Weights of a small image autoencoder.
Training: muon at rate 0.031, batches of 256.
Data: trained on made-up road signs on poles, 245000 training examples, 11.0 epochs.
Rows from block 3 of the decoder of a small image autoencoder, named by matrix and row number. Each number is 50 + 15 x the weight over its row's rms, rounded and kept within 0 to 99. All counts start at 0. After the name is the row's rms in percent of the matrix's.
After each channel's rows are labels from the 100 images, of 14848, where the channel reaches its highest value: "responds to" is what is common among them; "peak on" is the class under the peak. Only what is clearly more common there than usual is listed. The data: made-up road signs on poles. In brackets: how many of the 100.
# conv: 3x3 conv (decoder.decb.0.1.conv.weight, 64x64x3x3, each kernel summed), inputs 0-63

conv.56 107:32 68 37 17 53 47 69 61 49 48 50 48 49 45 53 33 60 68 51 58 70 43 55 27 58 57 61 52 43 38 60 43 56 73 68 39 67 34 56 36 54 00 56 48 58 50 61 53 34 57 55 47 40 43 63 62 60 47 57 30 66 62 49 54
responds to: green face (55); teal face (27)
peak on: face (60); symbol (39)

conv.53 097:65 44 35 40 73 28 48 25 53 67 60 44 53 56 60 75 50 59 47 59 42 66 77 51 61 43 64 69 51 68 60 32 26 02 49 65 12 67 46 38 46 86 51 63 50 51 55 60 45 37 41 49 54 32 43 63 46 44 28 64 53 56 58 50
responds to: red face (34)
peak on: face (68)

conv.19 092:74 53 40 47 52 55 47 47 83 74 42 70 61 82 30 47 46 64 72 56 34 44 68 22 59 18 72 47 61 57 54 35 41 59 43 55 52 55 56 47 50 19 51 44 49 56 42 37 61 25 39 72 53 65 69 17 46 55 57 50 30 63 74 52
responds to: black face (59); pentagon sign (41)
peak on: face (90)

conv.42 099:65 48 18 46 63 59 30 40 50 54 37 51 63 70 41 68 35 57 34 55 44 58 62 70 47 64 56 48 58 24 34 62 57 39 59 60 52 52 48 71 56 54 44 11 33 46 49 41 57 50 37 54 77 43 43 22 37 50 30 32 67 17 20 77
responds to: triangle sign (46); red rim (35); red face (31)
peak on: face (90)

conv.36 094:75 55 61 59 63 58 22 55 48 31 58 37 65 39 45 53 52 50 49 50 60 39 61 66 57 63 62 37 53 00 75 56 73 50 73 54 63 44 49 42 61 27 57 50 59 62 52 76 77 42 63 31 55 36 41 45 53 42 70 66 43 35 62 76
responds to: orange face (43)
peak on: backdrop (100)

conv.28 106:45 72 72 40 40 20 41 44 54 56 68 32 50 64 37 64 39 35 58 52 53 37 43 65 49 51 67 53 56 52 49 64 11 50 51 58 29 46 61 62 41 71 34 87 26 63 28 25 52 23 58 61 32 81 40 63 67 63 43 51 46 52 44 35
responds to: triangle sign (43); red rim (34); purple rim (29)
peak on: face (58)

conv.55 119:25 41 44 38 64 61 56 45 57 45 51 23 55 43 49 53 38 52 54 46 57 26 14 37 74 34 42 52 36 69 60 44 58 63 55 09 45 39 49 24 43 52 08 56 62 49 35 52 61 60 31 47 67 57 41 61 41 51 14 60 75 45 61 56
responds to: white face (62); pink face (35)
peak on: symbol (73)

conv.15 117:47 80 65 43 15 33 41 61 49 31 21 45 58 48 29 56 40 47 56 70 39 49 43 42 45 69 25 43 48 59 34 40 57 56 27 45 42 48 49 34 51 27 41 71 59 35 53 36 39 26 48 72 14 47 47 67 34 58 47 55 13 53 42 32
responds to: teal face (29)
peak on: rim (35)

conv.61 091:51 47 58 42 26 38 55 66 47 51 45 39 66 83 69 29 51 58 52 46 49 46 45 43 37 51 71 58 45 65 79 77 57 44 58 80 41 39 54 55 29 40 59 47 58 34 12 47 59 72 50 52 61 42 29 54 35 22 61 61 59 94 50 59
responds to: square sign (46); purple rim (33)
peak on: backdrop (100)

conv.4 093:45 71 34 43 74 74 59 44 38 57 40 67 39 37 39 59 40 59 47 41 54 52 62 35 38 48 63 53 65 62 75 47 46 64 54 47 58 54 52 54 78 58 57 40 80 67 86 55 54 65 52 49 28 18 86 73 53 62 35 50 46 16 41 35
responds to: yellow face (27); orange face (25)
peak on: backdrop (100)

conv.43 098:41 38 54 62 62 57 37 52 71 63 67 59 63 72 64 44 57 42 50 53 57 35 53 32 74 66 52 42 59 54 63 60 76 69 26 55 46 37 57 43 55 60 39 08 49 00 51 41 78 53 60 81 42 66 39 33 57 34 51 56 46 45 39 45
responds to: triangle sign (47); grey rim (26); grey face (25)
peak on: backdrop (100)

conv.32 084:34 42 44 63 49 43 41 44 44 25 40 25 40 44 15 65 30 66 67 51 39 70 50 43 45 51 46 42 49 38 60 47 38 52 43 72 25 65 78 35 37 64 20 50 60 23 56 41 77 45 26 77 52 41 52 65 69 42 44 81 68 43 53 47
responds to: hexagon sign (43); blue rim (27); pink face (27)
peak on: face (98)

conv.12 112:22 55 52 28 63 77 76 46 40 58 61 55 46 77 72 44 63 59 56 59 54 68 62 52 49 38 41 56 31 30 58 31 50 34 70 65 54 27 62 30 36 73 40 38 48 42 39 52 32 49 48 46 90 15 45 56 66 50 64 27 65 56 47 48
responds to: yellow rim (59); triangle sign (49)
peak on: rim (64)

conv.30 104:28 58 60 24 35 49 51 40 58 57 65 48 64 53 22 54 51 63 42 61 52 38 39 28 50 49 43 62 63 42 32 68 82 42 35 45 44 42 59 19 40 02 52 31 32 35 75 27 56 44 37 36 55 52 59 45 64 31 52 38 53 30 60 74
responds to: square sign (71); black face (34); green rim (31)
peak on: face (79)

conv.38 107:21 64 39 52 06 69 28 45 67 39 40 48 77 23 70 63 77 33 44 60 42 79 57 46 46 56 35 49 55 45 54 48 48 37 70 32 45 35 52 44 41 43 49 38 71 43 41 37 46 64 57 30 59 74 49 39 32 43 50 36 38 38 53 79
responds to: teal face (34); teal rim (33); grey rim (30)
peak on: backdrop (100)

conv.29 085:56 50 20 39 49 66 39 41 50 44 38 64 41 46 59 48 46 29 37 44 37 48 65 58 53 64 83 19 20 43 25 49 63 41 20 37 44 19 47 73 25 71 38 33 59 50 74 51 45 47 62 54 39 72 31 63 40 58 52 62 47 24 59 39
responds to: grey face (28)
peak on: backdrop (100)

conv.47 072:22 70 49 71 56 71 38 56 57 36 32 61 55 51 67 42 62 55 53 29 59 33 48 27 58 04 28 88 59 52 43 24 68 42 60 67 40 48 24 60 61 45 39 41 54 36 61 28 56 40 32 49 45 41 42 29 56 63 42 42 65 55 43 55
responds to: triangle sign (57); teal face (29)
peak on: backdrop (100)

conv.46 102:94 63 45 37 31 60 51 47 49 63 61 34 32 41 61 47 45 67 61 34 45 58 46 45 69 64 62 56 44 65 47 45 55 50 53 17 55 66 66 23 48 40 30 63 28 36 49 56 58 45 78 42 46 51 65 62 49 71 75 26 19 49 61 21
responds to: purple rim (26); orange face (25)
peak on: backdrop (100)

conv.62 101:49 71 25 61 64 61 73 31 46 38 48 37 49 75 37 52 47 29 19 69 23 64 47 40 55 36 52 35 57 60 42 48 58 40 40 49 30 30 47 19 22 43 19 68 41 42 49 59 39 59 47 60 66 58 48 51 65 58 48 59 15 72 66 59
responds to: pentagon sign (43); orange face (42); red face (33)
peak on: face (73)

conv.8 103:58 62 31 55 25 34 24 45 28 33 09 64 63 59 41 38 49 87 54 59 53 37 34 35 35 56 47 39 63 45 71 64 72 18 35 54 64 38 54 57 48 40 35 36 69 51 34 47 21 36 42 47 59 47 41 41 61 37 43 55 40 65 38 64
responds to: square sign (48); blue rim (35); orange face (31)
peak on: face (89)

conv.26 087:49 31 51 53 46 36 30 44 36 52 65 59 58 54 75 37 27 38 11 48 29 57 48 37 43 60 54 64 56 54 27 55 29 69 49 43 46 60 52 45 32 35 39 73 75 44 87 66 33 44 28 45 41 32 54 50 91 39 55 33 52 33 44 59
responds to: green face (28); yellow face (25)
peak on: rim (27)

conv.50 086:49 50 60 99 55 52 44 52 50 46 30 59 45 46 13 54 64 38 45 43 60 28 53 58 53 44 45 51 62 44 46 62 53 40 59 55 42 50 54 32 26 28 43 66 29 44 68 26 41 87 36 34 42 25 52 35 57 71 51 75 70 23 50 54
responds to: red face (34)
peak on: face (96)

conv.45 109:39 58 56 60 32 52 51 31 59 53 34 61 07 56 29 58 41 57 43 21 48 60 56 52 40 48 66 26 45 31 44 55 41 16 35 89 39 39 40 53 50 45 44 40 45 32 70 58 38 26 60 57 51 31 40 67 75 65 61 47 21 37 47 50
responds to: black face (48); red face (36); green rim (27)
peak on: symbol (65)

conv.40 102:41 53 68 57 55 58 76 54 45 79 65 51 45 66 79 75 51 47 64 33 65 69 31 37 85 33 61 50 72 70 49 40 43 60 40 61 38 30 70 28 34 22 45 51 56 57 35 63 46 37 47 66 16 75 38 40 37 59 61 54 56 47 46 51
responds to: yellow face (30); black face (28)
peak on: symbol (63)

conv.37 103:37 57 28 52 42 46 52 34 41 25 42 76 46 48 49 54 46 27 32 60 65 48 52 40 73 55 28 55 40 64 61 50 34 53 60 59 69 68 57 31 54 42 17 67 33 55 65 39 64 85 51 53 39 53 56 75 79 39 75 45 32 20 67 53
responds to: white face (30)
peak on: backdrop (100)

conv.59 103:66 28 57 72 71 58 63 59 41 46 40 81 46 41 53 64 37 12 31 56 58 38 43 81 61 57 16 55 65 43 34 50 20 41 62 46 52 43 71 44 48 69 56 61 23 47 48 57 36 47 62 55 21 69 53 41 20 56 35 48 40 47 51 50
responds to: triangle sign (85)
peak on: rim (50)

conv.20 101:67 63 67 43 54 74 28 53 99 38 52 48 44 48 74 45 62 22 34 42 33 53 55 47 35 67 39 48 49 33 31 38 44 48 44 38 42 55 37 34 36 51 51 74 38 86 56 38 41 39 53 49 27 43 62 39 70 61 50 70 33 43 28 68
responds to: blue face (52); struck through (36)
peak on: face (85)